From a checkpoint of a small contrastive image-text model: 17.5M parameters.
Rows from block 5 of the text encoder of a small contrastive image-text model, named by matrix and row number. Rows with one number belong to one neuron. Each number is 128 + 24 x the weight over its row's rms, rounded and kept within 0 to 255. All counts start at 0. Numbers have three digits each.
After each neuron's rows are labels from the 100 texts, of 14976, where the neuron reaches its highest value: "fires on" is the input token at the peak. Only what is clearly more common there than usual is listed. The data: simulated fluorescence microscopy of cells.
# fc1: MLP up (text_encoder.blocks.5.mlp.fc1.weight, 1152x384), inputs 154-230
# fc2: MLP down (text_encoder.blocks.5.mlp.fc2.weight, 384x1152, transposed), outputs 154-230

fc1.191:169080098147156107153110115149114144091120146105118145067097122128129135170126077095148103120132121121116160157126144124118107134171082119146155110149123115133094120077169097110120173136118119125139156101141099120174120155088141125
fc2.191:126095183145132114176141147160129144125106123129114173172151119139130167157096115134149107057137139082138130153097147142158144134125146126123126135131139171141146142058143102095129049138150150126111117126128128108110132130101105154
fires on: "y"

fc1.162:172110155142102131182163089141113142132111134146124165117157130087132150099149134095159109107132100049118146116155168151137147140125132117139135117134154101166123144074140132151105110147134155127120146111123109141154134122124092155
fc2.162:125099163150150140198122121175110141097104144121098156115137111141121160115105088130147111087139135057129109131147159148138157121111113115157119093111144172099125101069122099154086097128099156109162107098118103119110119138116112144
fires on: "s"

fc1.175:180095127159128100132127153120124115079105129123130136070160119095145109073114105122112128128126152114123108164151105131137106125111147141132102108120134157160112110105129116123050135114137106137157146107094173093130144118106156118
fc2.175:159142134170153110146118115074145130135148133086123145117129144124121159097140124133156163149160149119108112115144134063137102153138099159096126101131088126156125135139146057126123086139157115159150133143158150110158127115114144089
fires on: "l"

fc1.9:125052148133138150112111103141087137111139155109131127123113100099098150134146106142126124126126169104095110081104153097076140128157103085075161167120126125156149151059115105124110101148137100128105128136146125149076109108123101151
fc2.9:153143119104106089118138165156153181117117135125128127148121159120111143121142149116154113123145171141143139105135123160138117123140178149104126116104108140115118129181134091103121091107172134126057097100148136109123190115147076151
fires on: "t"

fc1.395:135153171147124143105156126115102146120118118137146136144137100107079116101120118142135149149122145157115088141083123112110161106148112157133144093114168164153106118121143133119142115120174207105096145138149080145170147119121118075
fc2.395:119149134126097115096155092174166144116167135130084171139124115138151134121152123125141121128108128150146155137137148083133128151099091150170127154127123162170121104124122138064063102109131144120156117138132144121125177098111107135
fires on: "s"

fc1.733:142119181159077078140131160112110140132140099091127105127118127135145160116116116100088150117141148147094150158110096147088154148115112129116106134147162163163085129102174129135098130132188048152138173146110149142135123140112174118
fc2.733:131137127182138120111133139071128114137136154116104150106135134154092142077157145158148142136122114124131097115135127117100105141145102149147144112162075091119076130107167076138143068137144152139153132156165132113140130151095144085
fires on: "l"

fc1.582:116121158130138138086136166097161144129126084182137158159144118146127125146109146162129095135110103136139108168173087132096123175194183118109118109101074107107097131153082097123132185148107107131162111121119080107100162106117134085
fc2.582:107165166133144177083098125109198084101133147176171164170153091106108152138149140125100136082083128103123131182144152051144104141186112108130091128097078122134120133144089111106090171164109110137148111079104090106124108102116167120
fires on: "r"

fc1.368:151116103110151103159104125111132136142111125150130154139113110123114112115138143107131144080136155087105152129129114123106121079121164066084138076112138115169122134105139157147139089136144141099120129123133132154134145148117122134
fc2.368:108068103112129174154128109150108121159127126131120141135090103120126147112112115135137140092119131121119126144165166141154117098130146152129156120108116131127155079196069113093119146132102126109123130129131165119101119121100109108
fires on: " "

fc1.611:160100187107141155089112102126143176171104063148116135069147094135145115090127137090130099126111141091135136105126140132131120156115140113113125155110120101185121102095151098081131135101130108122110134130122150120134128133142162130
fc2.611:095135150145132194132126109118133168114124129158127107145162137125132081164116155115110140161140101128158110127148094153083107130134124116123127063121171147116159096116139119129065157143148169119114121138120137156103130123141121131
fires on: "o"

fc1.249:165098098149096135079145129114087121147110109129138071123144113107146113142070114138103109116120119125129128111140150147116136138128151143154124148100109158088162154104129142157109184112131149128135131088132082108121135130133123109
fc2.249:163142066107092166082120128122105110111146173169120124175142128109167125174124153149112127156133127114123135102140120155122119092140099128154134151183103106109181098127136122107108111113130159092135157129138077111108162095117168133
fires on: "i"

fc1.120:142097117164143143119126123100143134116134169146121094126176093100112142152088129136157143112135159095106098115123110143120099132176140112141129143108140126111106134140152112097124102161154085148101124106121148153139159106096155151
fc2.120:145173136122148154110160156138112117127147139128134132141164131128095121164119152135117149128136117136113148063131162085134117138126144128132111128087122159120109142255079136109101106146165116134130100162115102101128139115118080105
fires on: "a"

fc1.108:117108118103108127166103146155124133125124118167120107097115108148157186160079149117100125091119098114131120163096099102134093130141079125126133139132120105130124117077132098104155173105110149106120137115137098128103131171062150094
fc2.108:110110141144153115124127181144125152122109123154099163113140110115159137135118147151112099084144099133122111124112111136139101152170128072129120174116131142161167132088140098071159078114142131158084155099156123113132117160079132143
fires on: "y"

fc1.96:121113120129111097099131137124121155120130126138150114107142129125144109109142137099077131165145112115108125122138128161159132140161123107098153105101160132187126160017130189108141154183134113121096098116115115119146130140105125103
fc2.96:157124135189153123091101134138104134149097128126105112160121113124117110132170128164107130090081138104131155197149173133115137076179137144133163145119095107120132118049130139097141149161133164135134136108142149132150159131125148181
fires on: "y"

fc1.431:161138158153156110107148183130130187138150115115065143150103067160113157145144092128135131123116144109130149163117120145120136155148176130088108146146101153124125087166154174151102130112119060131096141125112175129156138107115161124
fc2.431:105127100133172133120134069114154095093102143107153149114163138109116148111122078089125111085144135153101124126118194129084118121128135097173125158130134112141135149181097116109141131122099112152158116126120134117123129132147098143
fires on: "t"

fc1.404:153189128098158125167153140118117187088123141135132123138120100145145127123137111116090131118124080147107128169151092112153152129100141141113098117120120131125150143050179135116158163139092146116106149111100112161130133107109177146
fc2.404:170142140076175114132106101154118156146132118136159145177148118120081133107142123129132144115136132114162178177148128126115161134110149132105135124075115143180131146099131183157168166163140195120106107086130102105128124119140094174
fires on: "s"

fc1.203:161103119154143117124133119147152150141147129136146099117116087104130166133107145114134099109109158113134121117138131134131122121145142055114120163137126131135092157085170133121096088129155066159067100136127154117142131106122129097
fc2.203:144150151122142112133143120128114148130139150152112140153142145104133128155101111126135138154150108118083141065129147151146115140145126158131089139108114112107122142243118101128080111140172100138114079111082095103135169116129060151
fires on: "t"; "c"

fc1.484:128166193149116157115096177109137145139132109127109146132133105155127127113106170174129143096095144098170060166153114109149128119130100112108110103123140114134139075135124131117133162129114089118150075095099125132127087150118178156
fc2.484:134124092137156122133105072127124142087137163118176142158148086101143130130123112155111133083098125100126186117121137126115099074167103142159142088118118096114157129125113128116120122096092138129106155185159179128121129115148133086
fires on: " "

fc1.126:161093113146112113148139089151127113091102140142127211124176126121140163120157128104150105105124117129103149121103182132133131132148151139153146118126159083162067173104161101134147085133127125163155134096122113098127128139103107154
fc2.126:137110154153176120164127113172119144079100107111097164143118089119078148134103095120175110079149130046133117161127163124141147122130130108144131104070127155075110125041131090164087089116130132125136081123117117121123145087133102141
fires on: "h"

fc1.4:095099157123113124134124133117113167142141068116145091101111113120170168058108129096127140132112103105082119160116135127141148143134136115125137110139174159141110117060160145129138171145134135106129139165130140113177104124109132115
fc2.4:113140148139137118155077124123098153110150128125149142130141094131111140116133151134122125116124126133147142100143120124121120100120118150131133184169149134123070082000107087119139120086120160127099138137142149139140156112140113190
fires on: "b"

fc1.186:126129125157118108130116112130132140139091118120145104072162136131153055165113149081123130122176153101139102105124103145173123126084116123180132087091131118159107131106157114090101157105113142145074104152130116139146115168133120118
fc2.186:104132124144152094110142111106123171138123095126124152150139124093112120145148141132147127106142069155138160125152152118142084136174122115114154117121134121115138131051152143120085075170158120125108124130076141104102144113087132120
fires on: "y"

fc1.206:144157136138140144139136114108142175121160128110139126102127100110148090119119122099112142132132105131136092119106075192116091140153135096118101134107114148140106145126173152133177171141114105091136152101141107154118107157114153120
fc2.206:126095080117116131129134125098104131114122119134104130142198070163095149092141094137114133079129148158109139161144168122143127137126130143080129123104125128146140085069099149115122118150121141119105108133123114113103115146104111143
fires on: " "

fc1.268:138136165138174145120127120120124156157141108132134108145104098143114153131153144138142124114130135115107143090117136128143104133124083082136127142123122121113128135115152101058106125154150113141068148113139123153196141113089133120
fc2.268:141147137115106158119168142129117146133114150151103109106147126103139124146115181115106141161126073136080132062117103154082113140132153101093098133110138121102147132255124106118109081151183111156103094141112082133118158117103092113
fires on: "<end>"

fc1.653:109095136149134116078127102099180158148124112198171147155172133152109122150079175148122098115124108109104130115136112149150126149197150068118099156080093104094126141110113101103147171143132106164127131119133089099140142115115117103
fc2.653:111178160139116148097106163137169139093109133191134164192177090123095145128133127134126149094085116129168142140144164099144106153187122123050112146080144130132130113134104088071124139173167158094085117095115127118125151143109139141
fires on: "<end>"; "y"

fc1.56:138112176171128130129126112139088150126152091179120096118126133098096136109143110137103144139141143120117098131116092158123115139162146096120148127070140151108108162023111149111150130138128133108132102131146172142079117112136108103
fc2.56:148138138131108097086115100119128145106124068183143123124161071105103129121122120163170144149091163151160126143130117133143132118142106119130142124134139196136107128000102150127101073118102146141126094131170110132137119127135149136
fires on: "a"

fc1.481:156093148132107119165164092143122125147118135148114157113168126079148129097155129080154120094141093072103161113147175145139143130130139125150140118131158109137106156072129129135116102150147163142121135113125107131135134123126090162
fc2.481:127108156153151144205121118181114140103111127115101164114136109125120154117111083130141107091127133057118104121149157146124152126101107103156124091124147164111116108069131102158087084118098135105148104102108104119105121134104117145
fires on: "s"

fc1.711:152126174123118114116129110140067136107149154126092094135089090107115147108126121148127146108124145110111134137127084169092075116111151123134136169132126107105117095137134124095134143097118091152156096106130118105128137115125136096
fc2.711:095178118105126154137111159128149144114120144129112153177153116125145096136135129076137147126102119150106139043138138079111127092101170121148109112105128113082169142199108125098121132135138149161116140141120067088123128126140117142
fires on: "t"

fc1.323:147121135158127123097130095128137145118117081137131143142132098108108120114129113142143159152110139131134086170111103121120111143120178097133154102115142174124100134094102179148126111167130152158099115131130091145107106114119102106
fc2.323:127133154141103085113143136144128147117119139118123104123137087096097085126116112147145123134092127165126127127123165146143108115135103130150133125099093182145080149022092138081082113093125152148142092123126119108168152128106096134
fires on: "a"

fc1.89:174110167129120136178136145156138144117086123132133169100160135121116133121153107113152135088128108091095127134120121162144132125126111143138141112140141152138094111062117133176130103118170104119156150091164159101171135163104096226
fc2.89:153108214142151168199124109136156150112105115098121124128133104161117106139154117117162103107110134084145099154117148108164129130118108132168146102126145166089125100067125083155113098139109099140159126117102135117135142104118107157
fires on: "l"

fc1.451:128070129148115111111109096140100138116132140130164116106111155098111153119121146124125134138145110118107136046149089130111141155161124089120155121116156119143121139081170158109128102186119122117073127112139147132126105110131106144
fc2.451:135129071128147114132143111112067160091097070133163118130132108159129115122138135091148090121111149146157147063148109164124138125145131112110136137107118136104127143191172143099082093157153151108043124115107142130154130123120058159
fires on: "c"

fc1.338:142117181146163137125122091134114140138150156116158127140143130115127172128143139098150122124112132133108158110116154115112142121150091099123156174112151142133121146107145093102111095156159083169067137122119139117191107061156159136
fc2.338:155136112132132139123144117117122142107117157167132092144141128132137116144117117112159113133114110152090133048130096174080102136139146101126098146132111099081123125246131112108088095146173117151108094115125110139135164145116059167
fires on: "c"

fc1.22:176132113143084174137135110118122165090149104194148143121143130114113129115107105106111201132079112153141130152096113066154128141149103070103164086109131126179122096059111137120121107120143146149064113166141107165109128129122144122
fc2.22:150198119133104139108129098176124115103124142133144159155146133120121085154142118116160126134120113160132174151086161092134137142125108139122125114113114163134136109092153123124104081111134146160132072161128120118181146128110088131
fires on: "a"

fc1.213:146089114112148136137101156109135176119100126140129112126136113124123136114129139138176110123140094120125095150180137144118151144113114131165102102163111117114106100135138139095129181144121137123105171157144162079058158140150153119
fc2.213:142150133146131155117143170150122104135127163170128136135156116123119146186137172144134131153105105131154125149142093104153125108180117104136169119127100101089141172064129133118117120131128099113077113066104056122149121124107141113
fires on: "i"

fc1.33:131115132106159143138078122116110136132115199096138124129121094132093137103160116127078141124112099130122094123168147136126124156140146106101114143128094124144127093049150119095164167150126114092122119150093129144098131137132138139
fc2.33:142119151058115093107134168104158119160152174091121116120156167124117135128141111087086131132149116135119140129116155131172122120117183153144117119098134152158136086077112096106173122127125128117083085135073104133112106136144111129
fires on: "u"

fc1.87:155124161122180123163133130133138176147141155107135142031180101127129117116127177070119110136125132123112141157164134153110147150150123151139114177155167161148122099107084106120105162115146145107122177143122158128158138128100158113
fc2.87:120147124119178090157102107132148127123167118113158122070142098156136102128155162063111115131074141119120175086170129123136195127135127136148144166142170167130111105076117130100078135117130119071093162165116152128131162108113135132
fires on: "b"

fc1.335:124080156151123077118083160120107138097109113115090110117116110158108190133151100123150139140104120072140121130136087114124121207172126139130169130160130164155111097180145144144098132135134092146121148119121185158147134116106179115
fc2.335:132156115167142141132174104111172089117124146105133134119152159143125155081151122118126141127126149148116108155107179129093118145109146128156124142142117116136136145227141072125121091154112117155174140157139150118162158125116125093
fires on: "l"; "h"

fc1.699:159157173095119126124077123131136106148149133062129112177126130104111160126150118146106131107139141112102125162131139088130132164147094111085106158142135146109167123075166091101140145142130131111162116129097107198076069155138148202
fc2.699:151146163064103100113150115127160110166134137041114121156151164125104165129122123143124133139136148100126140178118166149145159115135146146111130135119156126134160109130168082116132093076137121120144124137145118169119117120117126137
fires on: "n"

fc1.318:102127101163128130155083155110104145180129076140139143130081137134123160129142119103130117115142153098111137091116113133130170145159164171142141133115125129109087138077109121124119115110144150123155146156136132115089119141157150141
fc2.318:070197114157142122170092166105115124156130148145125126137077152123088159126122118120145130127135126122151128130137147123109098166127155183151133168130162067115118170082109107117181108137147161085120104140114157094148141142134104135
fires on: "f"

fc1.553:112100158148124115140153107122076106121139154155133118077152157137115179122114120087156122100140105108109086143130117171130160109165117136104154150107123126130127158063175122147157123147149102139131105134119116128133129140137102110
fc2.553:111183123170128133165135137125145143141128134128156152133129109124138140127085125074126112072124137083148141128156178101181150118108139133124133109132146133102115139098111112128123164147144151138125122134083085101158132124113098111
fires on: "r"

fc1.355:103164154178109158181130079094101160113127137180165125103167098135127139101105162098137169146122128122128116138120109150114122129146090108124135094123124086100111088150133111125118154118134180101103151168141049109137128125124109087
fc2.355:141138128132123107125092091171147087114144103127154150143127131138134103138156116112128132101078112122148215110152142074151146117129143178142092101144171179139145076064119089101110106093129141096141133170146163134164126112118128158
fires on: "b"

fc1.667:160133175171122065122097173150114159130118134119123161104121102128141149131150142129171121124152136095142114142095089111120115160133126143117142134136125130184107106149181148138103146125175104125104145135078124134118148136128160132
fc2.667:153121165157152124107156160081152115121145165151094169145134119177127149077168114126127109148129139154125125147154157122131105125108135126143142125136111129143094115121115049136171128150144124137109128115128140099132101172106130089
fires on: "l"

fc1.534:128156163099170128128141142128112142126106136119138160124133134137119129110137125118107116145133075143169147182180106136146118136144133127086130109114140131123139147048140125126168105126076101136104135077136093140113087147134119153
fc2.534:122171116070170133167088125132103115125110121112185097160149120161078130103150094111114131144103131139151192157124133105104155126118145149119121134103132133161148146089139165130140146166119165130145104131115137144143164122106114146
fires on: "s"

fc1.240:153101149123100166104129152122148165167131111167091108180142136124110123114082144161135097134105142152108061131145129156103107165136157134090122130135105140116159166116136153123112200137107136123111139091112139113095169105130127116
fc2.240:141133086127106174108132139141102106127139157191127128142144091111150130143137136152141150179117107139158116143160113127130124109159096090154134140178079112097124110137116151103139151147137146092111149095109047129154146113123134107
fires on: "i"

fc1.523:117084144121138105107160179102130165128134168101116125113125138148124134098146133123098132130135128139117090124116105195137118130107149058159154156098122127175089091023131102127167145122139097147124079140103124091121134134178147146
fc2.523:154111147114103131098127169101166136131153198116117136133133160147112121103141137135089103145140123167116143130111115147148077144117139143155133137109150142166108103048108106117164138129122120140094109103087130121126146132146128153
fires on: "u"

fc1.442:159099182139117147106110151082129168155126149120165119131127142130142153130100117104144130143137125126146141051146095165098109123122107107151148127116135146141111152082189110071130117144129129150110113114151175142140098139158121107
fc2.442:117175083130138136115109101126107159121132106152116135138129139140143143140151114139154112136109104125103116098168177126129119155161121136095113129110141104098144116213126105118122074145198096127094111098083094091130169118109077129
fires on: "<end>"

fc1.364:149125173135132143167102109070105190157117098096129110140132093126113187118127113149088167137118104132155099120145135145148172153098131136093109120118125110173130140100169122086131143117099155122117100136126118112144136125161161127
fc2.364:125093109126133186117131114145134160113118148156134100169150150129133080172116159121141121163137131139145133127138067123144094132098134114159191106119114163127164137113119146131120167139132124142113125142135096126084124169119143113
fires on: "<end>"

fc1.413:144094146105158115141142144130100113124123083131166118126128129111126110137108102129137106133136129074134104152112097102165150143148096101093160142153128160145134101079136157114147160154139140125096136113152099122145123123123127119
fc2.413:146142100151151104126108153114079138128166125159146107154124115109127124135115138136139124158143152119162117131132107128139105074143119156145133127146126115089135114000108078128144120116152173101101101142154105141125117090114162151
fires on: "i"

fc1.656:087137171148149160111105139093109171095125099117116115095140127115110143124092145103137144139149145088111108103168091134123088167151158115150155095113115123120083090115173101090173107088147115133089112130118124122146123108133133108
fc2.656:124160114130141124155160070147122186136117143167121096157176156130126091162158142102128161145170112140118140114097123120134083123116134114140111084130126127145129124113106128130086132141163143151132115149131111102098129145110129123
fires on: "o"; "<end>"

fc1.187:148157144128184096155128112163082167145137117115109118140138097163143157119134128114105101146109173140119118168142093140122134125154100148143130157146166144124111129104112138092140129116124137130119138136110118097127131121106158102
fc2.187:098147125128148124151104114138160114081190131127120122134155112174146121110143166081110119131121121110147142096168130057130175108076155134161149145142127173116122095076133139128077150097100110107118151162123136097161146102121154119
fires on: "b"

fc1.16:151127169128177141144155130140140179161160147124129100048173090113125117131140160084114119138113137093097136165162117168120128146128135138133114170143179142132119103101130109115118182123144129069112156141124145137156153094103148117
fc2.16:119162160105169105155103112131144147131147084110155129082134114152130111142146170092123111143087115113126177077172133131144199141124112134132155169132184183118111109065120115097100132102134151080100156152115158138133145110104149139
fires on: "b"

fc1.676:131108113108097134150089144147134132128141100180128112093122085149154179172082162144106125105105085125128135138106096106126089142156099117126116129132108099107140135079132103101151176109102141109118144114126107142111147158079142083
fc2.676:098105143144151121129138181148142151128107128160094170127139121116154152149103148155124103078124101136120111121103113120138101156174134079138106166116131144162161132072141092070160103125143134165091142097158122111128105157089143142
fires on: "y"

fc1.345:120129139126114161108136104129148152138159155107123143145106160156119163142137112127167143110107154098113112164109125132118095146199124111171084143106113096168102144089129098074166159107164169114150113126123131118112129188143154175
fc2.345:117176122108125086112129127109161153131128134087121152133139154120093182121131116110119101150107186131143105183127156138121118120130160138156118128144141091147124124009130105102122103142149145115115079113150151151106158109138140144
fires on: "n"

fc1.489:134110166166099056112073155135096117078117115119117111094133087143116203119149111093119146104131097084117131143109084085108135133136093121130138136118141154148097094179116130123110101166159102141127169115099142158153115107105181119
fc2.489:139156110171134115142161130102165104160139152101131152137139165146112126073154125147147126141118122124138129160115145135113101151104134162134129152138085117144095167198161060157132084136134117159174136150171153110152163122107131101
fires on: "l"

fc1.392:131148109119129150093106157142165148147116141162150154128164090142107110136109141113118114116100100140144140140125122144132133152206161128123138122121088102091134134131139116128171122147128084108138145122104087130100185140091153121
fc2.392:111133171110146131099101157121139098125128132172175159162157110163111141126120137131108128093097109115114160173175132056138092134140137141071120133098139160150103123080079110119168150154118127092108097113133142118135107106148174126
fires on: "u"; "n"; "a"

fc1.702:131129110127090113161110119100121106105143123078150140128140163134155145098120098083113139146127131154142128116126095142107118144128161138131132143101128132117152132104161119127112134156137106138156150124126135159133135123102146157
fc2.702:148150141159146105146114130084135109160132127119128155101133125144093142057140116128129147158137123118118145152142127119094126126126075179112140132143107140113096127150163100152116090150141118129154150128155131126151169127097132115
fires on: "l"

fc1.52:112137128117117138146090142142156128143118114157127111076129099150151171185103154127097134103128074130135104174096110110121096126147084143121129112135132097118115121080129086108140175126103155102115139115129122138119123154072143103
fc2.52:112104125153133125119128178141138149116102134143105162109118113118151159136113142151114106074140112145122107119103121123134092150169128078138119173121109151162170126087130097070161096118144128162090148085166126103129123157077140136
fires on: "y"

fc1.189:162100145129133110137104117127106181134081130117126092169138140130106146110081099158128114126108118144136116116143143173127127128101128129085115143140109116125153153117145141137126203123096138124124182131114138142124156149136137158
fc2.189:136127096076089190130133136149115123158144132164125101163113143118129115160130165139142164151133096149147126151135106117110131118132103098165135141183132098102131121079140164128154122104099158099097147135133077112136122128133144130
fires on: "i"

fc1.341:117162144117146124111104122144075150117126121108085115122095133152126167125130090120099135091121155134121104123112095107099136076121120120159129140111144115125117148096119162120182113100118123168133115145105135069128084130170140092
fc2.341:091150099163123125167112144134136130100154121140123139173142130169149113072151126125120122091150139106166097102158119074099133110071159130136155095117143143130118117095168160108097142098100116137122136147129108077121125126153165100
fires on: "<end>"; "f"

fc1.767:115141138125151136127159097156166163126117131192128108112140114083100114134094146107150115131134132114127108152133129169148129135144138145085123111127104106104146098138098141162117161118159093077093169123116141135110124106162179099
fc2.767:112154136155142145116111152164103064125128154149131141124126110131106124136136123138150173079119158142111145143181189105151105117106131138094123124100145134141165117101068162064118180129113141124120136137142134086148106118111093135
fires on: "a"

fc1.625:097118179125137126141133180090095178142084025105126147135141148144101138106104126134137143107126164137093128114103184131101114151153090101099153131134137126141122122142159114128173128106150109109118142152108135126146124166130140143
fc2.625:158124160112115165127139121126163169117121163149072133141160158124140160118106098140097108158144114151148120149118106119161087163142117123159121129122115082160146119118140112110072114142108136109135150124138130104099132099090090137
fires on: "s"

fc1.621:089105131147111099114102094126107123132125120133173114102141165085095120164121128123122131155147130139113154042157077166115152127163141142133119114075124117135080131093177167109116098124131163127109133134121145134064101129124087145
fc2.621:093143095160133123143135121126092147108109078141136162134103126123116129135133147110160123093148150143137166072174127155115124116120136153127171166094166139126151162183164179087127101161167130086076139127145155106140124132125091136
fires on: "f"

fc1.592:111131119116135137116123131174087188116114140140112110059093147129146085106123099154149153181131151106130088092176128147143150150116153095138117141131102120120089116157106126140117156118151132123130168141132086128147155089160139101
fc2.592:107143137139127153110150148152135141129112176140107159124143124092115097173108169130143133142130115129157142099144108145114081151134164144144112102070106126173158156200109149136113146161163146152123143133118062121136124110152126086
fires on: "h"

fc1.763:133107172157116154141117115124130141107145155121116136141197113127143135154098119137151111113107179120110082137119101100028137138123118162132145131122127178148104114072152178161112109102131118135122133094128141087110129131138132173
fc2.763:128063058143125139143080115148138096102111110111132145165133135113109115128114140110151133108143149083146093072095160121115128133167125150155096113148116150124117108168063149101102113113137129126170139105152104077096138142105163139
fires on: "t"

fc1.128:101090115141145174114099155115159141129123127151131120123134127134141155142072138157145118123122119149131135140145104157110123170146178092133132148105054132096125148083102091108127203112127108134209133110141098123100158132113126068
fc2.128:115187178129126148107111163138149116138116156215131152161152084139110143166165130137079105122099126102156130160161140084157109134188098137113095102110112116097130158112088138068091150168123127126099130094113089140129117142115161116
fires on: "i"

fc1.359:128125178141110131125143142106154144136146106169143148149164131124110140134112161167128073114130129136101067156160068125107106145160168100113114107106114128145085108133138092142136220134118088145175081119131102112144150135116123084
fc2.359:106183163146115174113111143097181070113149134172150175149165069123119151141150139159093131112097124125128119144153147061143103150181122130102108131063088113133126130151081115118107153165139142129130133103098106104152124104108147097
fires on: "r"

fc1.233:130113153146148168094139156084131148157148086143102132112107094150124161096119139126130124112128128117133107119108109176084088129159134076135140117144141110158101107112147098061119134131159083139106101136171143124158117132113153116
fc2.233:126162145108140195111164113143118161121162146157104142121223102119145134147142127136148148182102126159083176093138144141108115158132139113129097158104128150137132138192117134116153101119152098165123114115130129122132116105150091118
fires on: "<end>"; "o"

fc1.671:123147153121158160108127102103097162129121138162118084112149121137130140106158127092100112166143113131126136144122118148093127171145112142130129151154142138133099128109087128120138111106131164112162168154120108104182137084135161123
fc2.671:132147120110139107137121074132136082140106143094103105081105125157170105122156144100122108131107134175118150106155116105129149138100169131155128161149155106173131119159109139116112124117126116096130175145129183147135146101146118128
fires on: "b"

fc1.107:130099074149092104098129116108110137112122116127119131130142110136142103144141099138125150117111127142124115125105115114110135140132102146159126090103094130167134143156135148155141142103087120105126124077126134159137099103165112122
fc2.107:117147160123141154140147122144133133094071134081123121164160127146145108172133136135117072104095129131111155134105133095175083124120130124149151160129116121141155123092155140089100126098129152163095126116085121097137139104089137098
fires on: "h"

fc1.414:123109147118132125121101136141133154118128092134095107088140141160142153146091162131089134102123114142140112147103092116116132116141099098107131088131132116124154083035151106107177191135126125097131143136113147111106126146126177083
fc2.414:119088125142114112130145150130130191126103126153114149133118131111142169119105161161132094084115122107158128122107091138113105126135136100117112173144126091160147128014137138086158093134153131156084133092155125105121122127114158172
fires on: "y"